Weights of a small image classifier.
Model: arch regnet, norm batchnorm.
Data: trained on rendered made-up planets, 27.2 epochs.
Rows from block 9 of a small image classifier, named by matrix and row number. Rows with one number belong to one channel. Each number is 50 + 10 x the weight over its row's rms, rounded and kept within 0 to 99. All counts start at 0.
After each channel's rows are labels from the 100 images, of 14976, where the channel reaches its highest value: "top examples" is what is common among them. Only what is clearly more common there than usual is listed. The data: rendered made-up planets. In brackets: how many of the 100, against the usual share in percent.
# convs1: grouped (9 groups) 3x3 conv, stride 2 (model.blocks.9.convs.1.weight, 288x32x3x3, each kernel summed), inputs within the group 0-31
# convs2: expand pointwise conv (model.blocks.9.convs.2.weight, 288x288x1x1, transposed), outputs 0-95

convs1.186:50 52 43 36 45 44 47 35 67 43 60 54 48 62 47 40 32 62 63 44 51 52 57 48 50 22 48 35 49 53 47 36
convs2.186:46 56 58 56 47 55 58 47 52 59 47 50 69 52 58 50 71 53 60 71 58 41 60 54 49 65 42 53 67 38 33 54 72 57 35 42 54 55 30 51 44 60 72 50 21 43 63 42 49 51 48 55 63 71 59 60 54 83 72 56 40 56 49 44 61 64 47 68 65 51 76 48 47 44 59 59 59 51 60 50 44 32 49 63 47 59 51 59 48 54 53 55 61 55 69 58
top examples: banded gas giant (80 vs 14.4); crescent (50 vs 24.6)

convs1.107:37 32 36 51 47 45 45 46 65 59 61 45 38 53 42 58 59 42 45 39 52 62 53 41 57 68 53 50 31 51 69 56
convs2.107:54 39 37 36 49 42 44 41 51 50 30 34 55 45 49 64 32 45 52 45 58 56 47 42 61 55 77 54 58 47 48 50 42 54 67 80 33 43 44 54 53 71 39 47 40 46 40 42 38 50 35 58 34 32 62 42 41 55 48 34 39 35 56 55 60 59 55 42 61 57 48 68 41 47 57 58 46 48 37 64 40 33 41 45 57 41 52 42 49 46 30 66 55 41 42 46
top examples: polar caps (73 vs 26.6); lava world (64 vs 14.7)

convs1.28:51 35 41 44 58 58 48 52 52 56 52 41 49 65 44 29 48 62 48 65 58 55 70 53 41 46 51 48 71 72 47 49
convs2.28:47 53 41 42 24 54 51 51 55 38 60 52 48 71 53 59 57 47 48 42 53 65 63 30 49 55 50 59 58 43 59 52 66 48 35 43 51 41 50 49 51 52 30 50 59 53 45 60 46 48 47 60 49 80 48 52 44 39 54 45 62 36 52 36 34 54 48 65 48 43 67 44 37 75 45 52 52 39 49 70 45 56 55 28 49 41 30 57 41 71 46 48 56 55 34 58
top examples: cloud-covered world (100 vs 14.5); half lit (88 vs 24.8)

convs1.184:48 36 55 54 54 37 48 60 55 52 45 58 63 51 42 56 70 47 71 51 57 37 47 57 43 51 38 69 45 37 65 37
convs2.184:48 54 53 56 63 49 61 57 48 58 55 55 38 63 41 65 31 45 57 58 49 25 42 39 44 38 47 47 49 37 50 51 70 64 65 42 43 46 59 73 56 52 57 63 49 47 49 46 53 53 49 44 65 59 41 59 49 43 44 48 51 61 52 60 53 36 63 70 85 54 55 60 46 50 52 87 47 60 48 69 41 37 51 60 52 45 77 55 55 52 56 53 31 54 68 43
top examples: ocean world (58 vs 14.4); cracked ice world (42 vs 14.1)

convs1.228:52 49 53 56 43 34 28 55 56 40 47 56 58 54 37 44 50 41 47 59 42 29 54 32 50 27 46 44 42 58 60 44
convs2.228:48 58 54 35 60 37 68 49 49 39 32 36 58 64 59 35 55 34 57 47 52 39 47 46 53 48 56 55 55 52 30 44 46 57 45 63 55 52 50 51 40 57 57 54 48 32 37 30 42 41 55 56 36 52 60 37 60 61 52 63 66 59 58 49 53 56 53 50 52 60 43 43 36 52 38 52 38 52 62 51 43 55 28 47 46 46 51 57 61 44 41 47 53 60 63 39
top examples: crescent (100 vs 24.6); cracked ice world (88 vs 14.1)

convs1.112:49 47 61 54 46 68 48 67 38 67 62 57 37 53 43 60 38 46 69 60 52 55 32 56 48 60 51 59 34 43 48 51
convs2.112:59 18 59 47 51 52 55 55 23 49 52 53 55 42 50 51 52 45 44 51 49 40 35 46 38 56 57 55 33 50 32 46 44 70 68 60 53 43 58 60 24 48 40 40 39 46 56 51 48 51 57 44 41 37 56 60 39 52 52 43 50 42 51 45 43 53 54 34 52 49 51 49 36 46 47 53 49 44 28 44 63 36 52 48 63 25 53 48 37 36 32 49 48 50 49 54
top examples: polar caps (54 vs 26.6); lava world (42 vs 14.7)

convs1.83:40 38 39 48 43 57 58 40 67 36 60 57 43 43 58 61 64 67 56 39 35 47 50 56 50 50 40 42 35 49 67 56
convs2.83:53 46 40 51 60 44 51 48 60 60 45 42 42 51 53 45 47 54 42 57 66 53 41 24 39 45 56 58 55 54 43 44 50 36 53 61 57 60 55 50 36 53 38 46 55 43 46 35 40 45 63 53 71 48 55 47 24 50 34 64 42 35 37 33 62 53 35 38 44 59 42 39 39 49 80 47 44 54 43 38 39 47 39 70 55 46 34 53 43 42 61 40 44 53 52 48
top examples: lava world (97 vs 14.7); gibbous (63 vs 25.4)

convs1.102:51 51 62 51 52 56 58 57 45 19 49 48 55 48 58 41 44 61 32 65 51 56 48 46 61 45 57 33 66 63 57 50
convs2.102:71 46 49 63 50 53 48 56 55 47 53 58 52 50 52 46 58 59 72 65 40 44 64 60 51 63 48 45 62 36 69 61 43 62 51 41 27 48 49 40 57 62 54 45 60 57 52 56 62 51 44 47 62 43 61 46 63 58 49 52 45 62 41 50 74 47 64 34 45 35 48 23 37 44 48 49 47 49 55 60 57 48 64 50 32 66 47 57 57 33 73 54 52 49 55 44
top examples: half lit (67 vs 24.8); lava world (49 vs 14.7); ocean world (39 vs 14.4)

convs1.49:47 46 42 45 53 43 62 56 28 50 44 59 58 23 44 57 34 48 55 48 57 56 38 37 34 40 51 51 58 65 53 52
convs2.49:43 51 47 43 51 57 44 53 49 56 42 45 46 31 49 35 44 44 44 58 55 34 44 48 49 48 49 51 51 57 53 57 49 47 47 46 37 57 44 42 56 51 67 43 43 48 48 52 57 33 62 51 50 41 50 43 29 58 41 48 55 89 62 80 51 41 28 44 78 50 53 60 54 53 47 56 63 54 56 41 54 37 49 51 56 65 71 52 56 52 47 53 39 49 66 43
top examples: cracked ice world (100 vs 14.1)

convs1.242:40 51 59 55 56 37 54 54 68 32 46 41 75 56 30 53 63 58 43 55 39 56 58 49 46 37 47 45 53 50 44 36
convs2.242:51 70 50 50 57 61 52 51 38 43 44 59 58 58 56 48 58 50 48 47 36 49 50 49 75 52 35 30 54 54 50 47 32 55 46 54 45 41 55 50 32 41 56 28 43 45 54 50 43 47 54 61 34 52 53 52 59 60 57 57 72 57 66 58 55 63 59 37 52 19 38 52 35 32 41 58 38 59 57 60 52 58 48 53 44 50 57 47 73 50 33 37 61 48 59 54
top examples: half lit (93 vs 24.8); cracked ice world (62 vs 14.1)

convs1.43:61 42 38 48 48 53 50 59 60 40 40 44 74 58 40 37 51 67 61 57 55 46 53 55 56 74 51 53 44 40 49 38
convs2.43:59 23 56 47 52 51 42 56 26 44 55 56 45 51 46 56 48 36 45 63 47 44 56 57 52 45 59 66 48 55 20 48 40 60 67 59 52 68 48 51 20 44 50 71 41 51 68 50 46 42 52 54 54 49 53 68 58 46 45 55 48 53 61 51 60 49 68 42 53 50 55 40 49 62 44 62 51 48 40 50 69 56 53 48 61 27 54 52 46 62 46 51 37 50 52 69
top examples: moons: three (86 vs 25)

convs1.66:44 58 66 49 46 36 41 51 46 46 60 61 67 53 70 45 37 47 48 47 50 52 54 34 75 57 49 47 48 42 53 68
convs2.66:60 37 49 67 75 57 65 52 56 51 59 41 60 60 50 61 51 53 39 70 27 40 56 61 49 54 60 56 66 56 61 65 58 57 42 47 33 50 44 62 64 65 54 50 54 63 71 43 50 57 59 57 49 69 50 54 62 50 51 50 59 59 60 52 58 52 54 44 52 35 39 35 37 45 30 60 64 64 48 56 64 53 55 47 64 66 54 51 53 45 53 57 43 53 53 58
top examples: ocean world (96 vs 14.4); crescent (80 vs 24.6)

convs1.208:45 51 39 41 62 39 56 31 44 42 49 52 53 48 49 61 32 53 44 45 41 57 44 53 22 51 43 45 36 46 65 37
convs2.208:31 55 31 29 38 58 37 24 47 55 26 40 51 55 50 56 36 32 73 38 46 55 60 33 49 44 40 47 46 42 68 49 38 46 60 31 40 46 41 44 72 51 51 73 31 59 41 51 50 34 52 53 48 44 45 36 45 54 48 42 53 49 50 46 57 50 51 48 47 52 45 47 52 56 50 60 51 37 49 68 43 49 66 54 57 43 36 30 51 53 59 47 49 33 54 42
top examples: polar caps (76 vs 26.6); lava world (61 vs 14.7)

convs1.286:44 46 47 52 40 64 56 62 40 41 21 44 53 71 45 65 58 46 47 61 49 51 60 52 58 60 44 62 44 44 56 41
convs2.286:62 44 25 46 51 30 56 43 64 77 64 26 51 49 44 60 53 44 39 48 58 44 49 38 56 63 57 68 62 49 54 41 69 56 38 42 48 62 45 57 60 54 50 59 56 34 41 35 60 49 58 48 47 67 43 38 27 50 49 47 43 46 49 43 43 53 59 67 57 45 59 59 46 35 45 65 54 60 29 36 36 47 33 38 35 52 64 54 48 47 39 50 46 53 43 59
top examples: rings (78 vs 33.7)

convs1.248:32 54 45 51 57 44 33 47 50 45 54 57 54 55 45 63 64 61 25 46 43 28 53 36 47 39 49 54 59 59 58 41
convs2.248:52 55 40 55 62 43 41 49 55 59 45 50 38 57 55 52 43 53 57 53 51 53 45 40 55 58 48 43 46 55 55 41 34 56 67 41 62 54 61 33 42 44 47 45 54 42 40 51 42 52 41 54 76 37 48 36 49 57 37 66 51 49 52 35 71 49 55 36 43 65 28 36 45 49 76 52 33 43 59 42 51 47 38 76 58 56 33 54 59 35 55 39 38 51 55 56
top examples: rings (98 vs 33.7); full (61 vs 25.3); polar caps (61 vs 26.6)

convs1.206:39 55 70 50 49 56 55 33 50 63 65 36 43 49 51 45 43 52 58 29 56 37 51 57 54 43 52 43 51 57 33 31
convs2.206:66 57 32 35 60 46 63 29 45 65 36 34 48 56 50 49 53 51 65 33 57 44 62 53 54 51 67 49 41 56 55 58 56 55 56 50 56 52 34 54 55 64 51 51 45 56 48 27 51 37 70 48 69 56 62 52 57 43 46 36 50 44 52 45 42 54 52 53 46 53 64 59 54 47 51 53 71 75 58 49 37 48 57 50 50 52 51 25 54 51 61 50 50 28 59 72
top examples: ocean world (40 vs 14.4)

convs1.106:57 46 42 51 50 43 56 42 55 69 55 31 50 63 44 65 60 43 62 36 55 43 53 54 40 69 59 49 42 29 42 46
convs2.106:60 45 47 35 42 43 59 50 38 47 48 46 48 40 54 47 48 40 37 45 66 41 43 45 47 27 69 50 42 46 34 50 38 47 46 70 62 47 43 47 24 59 38 46 41 47 48 35 45 50 39 54 46 35 53 55 40 51 43 52 29 44 58 34 49 59 58 43 51 51 27 34 38 61 63 46 55 48 38 29 54 45 37 53 51 33 51 44 46 48 39 40 45 41 47 51
top examples: gibbous (68 vs 25.4); polar caps (54 vs 26.6); cracked ice world (46 vs 14.1)

convs1.30:60 37 48 48 58 57 52 51 46 58 56 43 54 63 39 29 49 60 51 60 61 62 70 53 40 47 55 42 71 69 46 50
convs2.30:57 50 52 54 24 62 53 62 51 39 62 60 51 72 52 57 51 61 47 46 54 61 57 35 51 55 50 56 55 44 58 53 65 50 36 44 57 41 58 46 51 51 29 50 60 58 52 65 45 51 44 63 48 78 47 54 37 36 53 46 63 40 55 39 33 53 53 64 52 38 63 41 36 69 41 50 55 43 41 70 53 56 62 26 50 40 37 58 43 67 45 52 54 53 35 48
top examples: cloud-covered world (92 vs 14.5); half lit (70 vs 24.8)

convs1.114:57 46 64 52 46 47 58 58 58 63 63 55 43 47 48 30 55 45 62 59 46 59 38 51 29 37 68 45 54 53 34 60
convs2.114:69 65 67 81 67 53 46 73 46 53 78 63 65 47 62 60 53 64 52 54 42 52 45 53 44 52 50 54 51 63 51 54 52 72 61 49 44 42 57 53 52 50 62 59 51 53 58 62 51 60 49 44 49 51 56 54 50 53 62 54 59 51 43 49 46 53 64 33 48 29 40 50 57 45 43 63 34 54 37 66 60 42 56 50 58 56 54 54 56 39 46 56 64 55 54 49
top examples: half lit (80 vs 24.8); lava world (56 vs 14.7); desert world (34 vs 13.8)

convs1.97:46 55 36 54 83 53 45 50 51 48 49 48 37 33 43 48 38 51 29 43 51 53 43 37 54 39 41 47 55 63 44 52
convs2.97:57 41 47 47 51 47 54 33 64 48 51 36 50 44 47 44 40 54 64 45 57 44 72 46 36 46 58 43 58 54 58 65 58 60 57 50 35 49 32 37 61 76 37 61 52 61 60 27 59 39 56 39 65 57 60 58 50 49 43 51 59 36 30 45 44 41 41 56 54 52 55 46 44 38 53 44 62 54 64 57 50 49 67 53 48 65 54 40 29 55 71 57 46 41 59 43
top examples: rings (100 vs 33.7); gibbous (79 vs 25.4); lava world (40 vs 14.7)

convs1.212:54 41 39 35 37 56 60 50 52 49 48 43 46 26 54 53 30 38 66 37 39 47 60 46 41 45 36 50 41 39 58 47
convs2.212:51 60 43 46 49 47 44 42 52 50 42 38 57 45 54 42 56 44 79 62 49 49 33 44 37 60 26 36 55 43 61 44 59 48 55 33 50 39 39 31 61 43 51 49 28 38 46 52 37 42 39 36 56 49 42 51 46 54 54 48 49 44 34 21 54 53 43 64 37 47 43 23 53 45 46 48 40 39 44 51 51 42 51 51 45 30 23 54 37 72 56 30 44 48 45 53
top examples: banded gas giant (92 vs 14.4); crescent (55 vs 24.6)

convs1.122:54 45 56 53 60 51 62 52 56 45 54 67 51 37 58 33 50 52 31 54 56 64 57 46 56 47 56 53 78 70 53 52
convs2.122:65 53 47 66 61 69 54 59 52 58 61 53 66 30 61 51 59 72 65 59 50 48 67 49 55 55 67 46 66 58 50 59 45 56 60 55 54 54 58 49 54 69 69 48 50 63 50 53 49 57 50 57 57 42 71 52 58 55 70 60 49 60 45 59 59 56 58 47 53 42 42 31 49 64 55 66 42 56 49 59 51 34 70 60 47 73 56 47 56 37 53 58 64 47 48 35
top examples: half lit (80 vs 24.8); rings (63 vs 33.7); cracked ice world (39 vs 14.1)

convs1.0:58 32 39 53 42 29 54 58 56 45 36 34 49 36 53 54 53 47 46 47 49 42 23 35 50 58 57 60 43 46 57 52
convs2.0:55 48 60 52 51 50 65 58 48 53 58 47 57 41 56 23 54 46 46 72 52 44 57 54 38 43 71 60 68 47 56 54 59 53 44 60 61 57 33 52 59 62 61 52 36 50 49 56 39 50 56 46 28 58 60 55 37 46 62 65 53 48 40 51 58 52 42 52 49 35 47 37 58 41 14 46 68 59 40 29 53 42 48 15 49 51 53 75 46 53 36 59 53 78 51 54
top examples: crescent (87 vs 24.6); banded gas giant (70 vs 14.4)

convs1.40:40 45 37 35 45 49 59 55 23 49 42 51 51 25 31 51 38 51 50 49 53 49 40 41 40 43 46 59 58 57 50 58
convs2.40:34 48 50 33 52 56 47 44 32 50 39 47 41 28 49 25 37 33 52 60 58 33 46 48 44 47 43 39 30 58 51 51 47 55 51 41 37 52 47 47 43 61 61 41 34 49 42 45 36 27 62 48 55 45 50 46 39 57 39 47 58 69 53 67 51 39 32 44 61 49 57 55 55 58 46 46 59 59 49 49 60 34 45 51 59 50 60 52 54 49 50 47 35 52 62 36
top examples: cracked ice world (100 vs 14.1)

convs1.196:53 51 45 53 46 55 66 56 63 46 59 62 26 31 52 49 46 44 48 56 41 25 45 53 49 60 54 62 50 31 50 56
convs2.196:36 55 61 60 60 53 40 51 43 52 46 61 66 48 54 56 74 56 33 64 22 52 53 62 55 49 49 50 58 68 48 49 39 55 52 47 51 44 47 39 51 43 60 42 45 51 54 52 45 52 48 58 28 36 54 52 60 70 61 48 63 57 51 51 29 57 46 38 54 28 50 55 60 40 24 48 42 46 55 39 56 44 47 31 54 65 41 57 60 52 23 45 59 53 56 39
top examples: crescent (96 vs 24.6); banded gas giant (49 vs 14.4); desert world (38 vs 13.8)

convs1.203:56 55 55 67 51 62 72 42 76 54 48 54 38 48 61 46 57 54 54 48 52 37 53 45 47 51 45 70 48 65 37 54
convs2.203:49 60 52 39 75 38 59 42 32 50 40 51 64 61 56 63 67 43 63 61 41 51 36 60 53 57 58 57 52 62 51 59 44 58 63 43 45 55 42 52 44 38 72 67 46 37 53 50 46 46 70 57 53 39 45 44 67 64 64 41 54 45 49 49 44 58 56 43 42 51 51 59 58 50 50 61 69 70 52 58 49 44 43 53 54 73 49 49 50 46 52 36 62 49 48 62
top examples: crescent (97 vs 24.6); banded gas giant (58 vs 14.4); desert world (32 vs 13.8)

convs1.231:57 50 51 47 41 35 38 65 33 48 33 54 41 65 51 45 53 59 38 44 34 33 35 34 40 42 48 44 46 55 53 50
convs2.231:56 49 31 39 66 45 53 45 52 47 36 29 47 56 53 49 43 41 36 38 68 48 32 31 44 46 49 55 50 50 34 42 53 39 53 64 61 54 52 47 36 54 44 42 49 40 40 47 48 44 48 59 56 43 59 37 41 52 40 69 34 43 48 38 50 53 43 45 57 68 34 45 35 66 68 45 39 48 34 44 50 43 39 62 35 48 57 43 46 55 49 49 44 41 40 35
top examples: rings (66 vs 33.7); lava world (63 vs 14.7)

convs1.48:47 44 43 45 54 51 69 59 32 49 45 61 58 26 47 53 37 52 61 54 65 58 44 43 35 45 50 55 68 65 54 52
convs2.48:44 52 52 47 48 55 44 58 44 60 35 47 40 31 41 44 51 49 48 61 55 34 47 48 48 47 48 52 49 63 57 58 47 44 47 49 39 53 41 53 57 54 66 43 36 51 47 48 54 35 63 54 47 34 48 54 35 63 41 44 52 77 61 77 56 42 28 49 74 53 54 66 60 51 50 56 56 54 53 45 61 33 49 49 60 64 67 53 58 54 48 45 41 47 62 47
top examples: cracked ice world (97 vs 14.1); full (67 vs 25.3); glowing rim (66 vs 40.1)

convs1.145:54 61 63 47 55 36 46 57 47 57 59 42 55 57 44 57 54 58 41 63 54 59 31 50 66 43 70 63 57 44 31 40
convs2.145:60 73 52 48 61 52 52 64 45 60 45 46 63 53 54 50 62 50 53 53 30 58 51 65 72 58 42 51 56 50 50 42 57 42 57 62 37 40 51 54 50 48 50 46 51 49 57 42 41 58 54 59 59 51 72 52 50 47 66 57 40 54 71 50 58 64 43 54 47 33 54 55 61 36 54 62 54 61 63 45 43 56 45 55 40 65 57 49 60 51 50 45 64 56 57 50
top examples: ocean world (76 vs 14.4); crescent (59 vs 24.6)

convs1.29:48 34 45 49 57 58 46 52 51 53 48 38 49 63 53 35 40 58 45 67 56 55 68 51 48 47 55 52 73 77 43 47
convs2.29:48 53 41 43 28 52 49 48 59 39 64 47 51 70 53 66 58 44 53 38 53 65 66 30 43 59 51 58 56 45 61 53 64 52 36 43 46 43 46 54 52 55 26 55 56 49 49 56 45 47 51 57 47 78 43 46 49 39 56 41 63 32 47 39 33 53 50 65 47 43 66 44 39 76 42 55 57 43 49 75 52 54 53 24 50 37 35 57 37 69 44 50 55 54 33 55
top examples: cloud-covered world (100 vs 14.5); half lit (85 vs 24.8)

convs1.62:52 43 52 46 68 55 58 62 46 42 41 58 72 18 57 58 58 42 61 54 52 58 54 56 45 57 65 58 46 52 51 56
convs2.62:64 29 53 47 49 44 51 52 35 61 64 36 46 49 46 40 47 36 45 65 52 44 54 51 41 64 61 61 56 52 37 41 54 51 62 62 71 51 37 44 36 52 53 54 40 39 74 38 55 36 41 50 58 47 56 72 50 61 44 49 49 58 62 54 55 49 61 51 57 44 51 55 55 45 50 55 56 52 52 36 48 48 37 51 44 44 58 59 47 58 42 59 40 58 59 44
top examples: moons: three (98 vs 25)

convs1.137:37 44 48 54 63 38 62 47 40 46 41 39 39 41 60 33 44 59 34 39 54 51 51 43 47 70 39 36 47 35 44 43
convs2.137:40 40 59 61 48 61 34 55 60 39 54 63 40 55 38 56 55 60 35 60 33 35 32 43 52 50 46 49 54 51 66 49 56 63 48 50 46 42 48 50 62 44 40 46 48 61 55 58 46 57 47 60 29 55 40 55 33 42 42 33 58 43 44 48 39 32 45 59 53 43 59 46 44 39 26 48 38 43 32 45 71 50 54 38 59 51 59 55 42 67 32 55 31 49 42 43
top examples: rings (99 vs 33.7); cloud-covered world (46 vs 14.5)

convs1.130:23 28 58 57 63 59 58 44 46 55 48 52 31 43 46 52 56 61 45 47 49 48 52 47 50 62 53 47 27 47 63 46
convs2.130:52 43 42 34 31 52 37 47 51 50 36 37 55 58 55 36 47 45 69 48 35 54 67 53 60 50 37 52 56 36 65 36 44 43 45 35 48 52 63 37 56 48 56 71 54 51 41 41 51 57 34 54 40 45 46 42 63 56 54 50 48 51 62 54 42 54 57 61 51 31 44 42 45 43 26 51 30 38 76 71 26 50 52 33 43 59 47 55 61 41 59 47 51 51 57 46
top examples: polar caps (62 vs 26.6); cracked ice world (33 vs 14.1)

convs1.227:53 61 67 64 59 46 39 44 69 36 53 44 67 52 39 63 55 56 45 67 46 44 53 44 56 39 52 41 32 50 53 41
convs2.227:47 67 49 49 56 57 46 49 49 31 46 53 62 55 57 52 61 51 44 42 39 49 45 49 91 49 41 31 51 53 51 33 41 52 44 56 39 42 53 46 34 40 58 34 46 45 50 49 42 49 42 60 51 48 52 47 53 51 62 46 68 54 67 56 39 67 56 46 50 19 52 45 40 32 36 57 35 48 63 49 52 60 43 49 40 55 55 40 67 50 36 33 62 44 57 56
top examples: crescent (88 vs 24.6); cracked ice world (85 vs 14.1)

convs1.202:62 42 40 39 47 51 34 52 49 22 50 56 44 65 28 60 45 55 51 44 51 45 63 55 55 57 54 57 60 63 60 56
convs2.202:57 46 29 51 45 43 48 32 62 48 53 55 46 51 54 41 43 50 71 54 52 42 52 35 54 53 60 36 55 49 74 55 48 36 57 57 51 59 45 39 60 63 46 54 52 44 58 44 49 33 43 59 81 51 44 57 35 55 49 54 44 51 45 33 75 59 38 50 49 57 53 27 41 40 65 44 45 43 55 43 47 44 46 63 41 64 38 51 65 50 77 45 42 48 58 55
top examples: rings (92 vs 33.7); full (77 vs 25.3); banded gas giant (40 vs 14.4)

convs1.136:34 54 62 38 44 57 29 46 36 52 42 31 47 49 39 44 49 54 61 46 41 50 28 54 51 35 63 56 43 47 47 42
convs2.136:36 67 51 34 52 48 45 54 40 53 42 32 51 40 43 32 53 45 61 37 35 56 41 45 66 48 26 56 39 40 49 31 48 54 56 50 46 59 53 66 42 35 49 69 54 43 51 47 42 54 58 45 56 48 47 41 34 35 57 33 42 54 74 47 47 67 37 50 51 24 54 54 56 28 51 58 39 60 54 63 41 56 44 41 50 54 55 52 60 47 50 30 60 53 60 52
top examples: lava world (97 vs 14.7); polar caps (63 vs 26.6)

convs1.272:41 44 50 56 58 66 50 61 67 57 46 59 53 35 45 49 39 50 52 35 58 62 65 68 41 58 48 67 62 49 52 36
convs2.272:51 47 37 45 44 51 58 47 60 59 37 45 46 47 49 50 47 44 48 49 60 46 37 35 43 52 51 65 55 37 59 36 53 50 47 51 41 65 41 39 56 52 46 52 32 49 43 70 40 56 65 47 59 58 51 40 40 49 50 42 54 48 48 35 50 48 46 55 54 62 53 45 47 60 41 55 45 45 41 37 41 52 47 38 40 40 51 38 37 69 44 49 37 41 51 68
top examples: rings (92 vs 33.7); lava world (76 vs 14.7)

convs1.236:47 26 33 40 52 45 54 35 41 55 47 69 59 39 60 49 56 40 45 55 55 44 45 40 57 44 31 56 50 44 64 62
convs2.236:35 55 46 39 45 49 50 39 59 47 25 53 38 51 39 54 37 38 69 37 42 45 45 28 56 37 42 50 44 48 75 46 50 40 73 28 50 43 40 51 73 50 42 71 43 51 40 60 49 30 51 42 51 56 30 39 39 48 32 43 60 60 49 47 64 36 47 45 53 47 49 45 49 59 51 57 58 37 47 63 36 46 60 53 64 42 45 23 61 51 61 50 32 23 49 42
top examples: gibbous (75 vs 25.4); polar caps (54 vs 26.6)

convs1.25:46 33 46 52 57 59 44 54 55 53 43 36 52 61 58 36 41 54 44 65 56 55 64 48 46 46 56 51 69 80 41 48
convs2.25:47 53 39 42 26 49 50 46 58 40 63 50 52 69 56 68 56 42 55 41 52 64 66 30 46 57 50 55 54 44 61 56 67 47 34 40 46 46 48 54 53 52 24 53 60 47 50 56 49 48 49 54 47 80 44 47 46 39 57 42 62 31 46 40 36 57 48 64 45 42 66 47 38 71 45 58 56 42 47 73 50 51 56 26 47 42 36 58 37 65 46 46 57 56 29 52
top examples: cloud-covered world (100 vs 14.5); half lit (81 vs 24.8)

convs1.176:51 50 54 70 51 51 48 48 58 50 44 70 60 31 38 57 72 53 44 51 63 53 47 60 46 55 50 69 58 48 53 32
convs2.176:49 60 55 64 65 53 58 58 60 63 61 54 29 68 40 61 24 54 54 56 49 33 52 47 51 50 45 55 57 33 52 54 54 60 56 37 38 46 58 85 62 52 48 61 52 52 41 46 45 58 50 50 63 54 44 40 45 38 43 56 43 54 57 59 51 38 53 52 47 49 40 48 47 42 49 92 46 68 52 69 50 55 56 51 51 46 67 54 55 47 58 57 34 53 48 42
top examples: ocean world (100 vs 14.4); crescent (74 vs 24.6)

convs1.222:52 51 49 41 62 45 33 63 31 49 61 25 34 55 49 56 53 52 46 63 54 29 52 53 53 45 48 37 58 45 47 55
convs2.222:59 60 58 57 48 52 50 58 55 43 68 46 46 59 55 29 43 54 27 53 37 53 55 57 59 40 58 46 55 47 55 52 65 69 48 49 55 53 74 57 40 62 53 36 57 52 48 56 57 66 36 48 25 69 54 58 49 38 49 68 60 60 64 53 49 41 53 67 62 29 48 51 47 37 29 54 54 50 45 38 54 61 58 36 49 52 49 63 70 57 24 57 54 65 60 68
top examples: cloud-covered world (55 vs 14.5); half lit (55 vs 24.8); desert world (45 vs 13.8)

convs1.13:54 43 81 64 54 42 50 61 62 56 61 49 65 58 38 53 56 61 49 51 58 57 60 54 57 53 50 55 51 65 43 68
convs2.13:52 59 57 69 60 75 43 64 53 64 81 69 54 60 52 45 53 67 42 53 30 63 66 28 50 56 49 39 55 60 50 52 47 82 55 54 49 37 54 55 52 61 46 43 48 71 48 54 48 58 32 64 44 41 54 43 46 51 56 61 61 51 51 54 47 56 57 40 59 44 44 48 61 36 41 46 35 43 43 45 63 60 68 54 62 51 57 49 56 34 43 70 53 47 58 46
top examples: half lit (84 vs 24.8); cracked ice world (42 vs 14.1)

convs1.121:58 52 54 53 58 63 60 56 55 63 60 53 46 30 53 27 53 58 34 54 49 61 34 59 52 43 61 58 62 56 36 57
convs2.121:67 64 65 73 65 56 53 65 66 58 65 56 63 51 58 56 55 59 59 67 49 43 63 55 42 72 55 60 71 56 55 68 54 65 52 48 49 59 43 57 60 60 57 54 48 55 57 57 54 53 43 49 54 57 67 58 65 60 62 57 58 44 36 44 59 51 60 51 42 46 52 43 44 59 55 58 44 60 57 56 63 36 54 54 50 68 55 57 43 36 51 61 58 58 55 44
top examples: lava world (57 vs 14.7); crescent (50 vs 24.6); ocean world (41 vs 14.4)

convs1.238:45 53 60 57 41 28 39 56 65 44 33 47 70 56 44 39 48 43 42 63 37 40 56 41 50 37 46 51 50 53 53 34
convs2.238:51 59 49 44 63 50 58 47 47 39 44 49 59 63 58 36 54 39 49 52 37 46 40 45 61 44 39 44 42 57 37 47 41 57 45 60 48 50 53 54 31 42 55 34 48 37 39 41 35 45 51 53 44 51 54 36 56 64 57 63 69 55 59 54 42 62 50 41 52 47 35 50 28 45 47 56 32 56 58 54 50 58 39 55 50 45 58 57 61 41 39 31 60 57 58 32
top examples: crescent (99 vs 24.6); cracked ice world (94 vs 14.1)

convs1.282:51 37 38 53 36 39 52 36 35 52 47 33 41 41 48 62 42 34 44 38 41 53 51 49 43 35 48 65 58 49 55 32
convs2.282:37 54 54 31 47 52 50 44 30 55 35 46 51 56 60 40 51 33 55 48 55 47 39 32 58 59 43 73 41 38 52 38 38 39 56 52 46 71 48 54 44 54 50 63 44 40 30 52 42 28 54 69 58 34 44 24 36 44 51 39 34 51 45 47 49 51 47 26 40 60 55 57 55 48 51 55 39 39 42 51 58 41 39 43 36 50 44 50 56 48 57 45 45 47 49 45
top examples: banded gas giant (84 vs 14.4); glowing rim (84 vs 40.1)

convs1.210:50 23 66 49 46 55 40 50 49 32 45 47 48 60 37 46 64 37 53 51 43 47 47 55 66 49 47 51 68 60 37 42
convs2.210:54 32 32 42 39 31 63 29 42 60 52 42 59 58 62 57 68 44 45 34 42 65 52 37 57 63 43 56 50 45 39 40 44 33 52 41 45 66 52 52 45 55 63 46 64 42 61 47 62 43 45 53 52 55 51 61 52 67 64 51 38 46 50 45 58 72 50 52 52 62 50 70 55 48 55 53 61 45 42 39 47 52 37 57 48 51 40 38 69 37 49 44 61 42 58 60
top examples: crescent (84 vs 24.6); banded gas giant (49 vs 14.4); desert world (43 vs 13.8)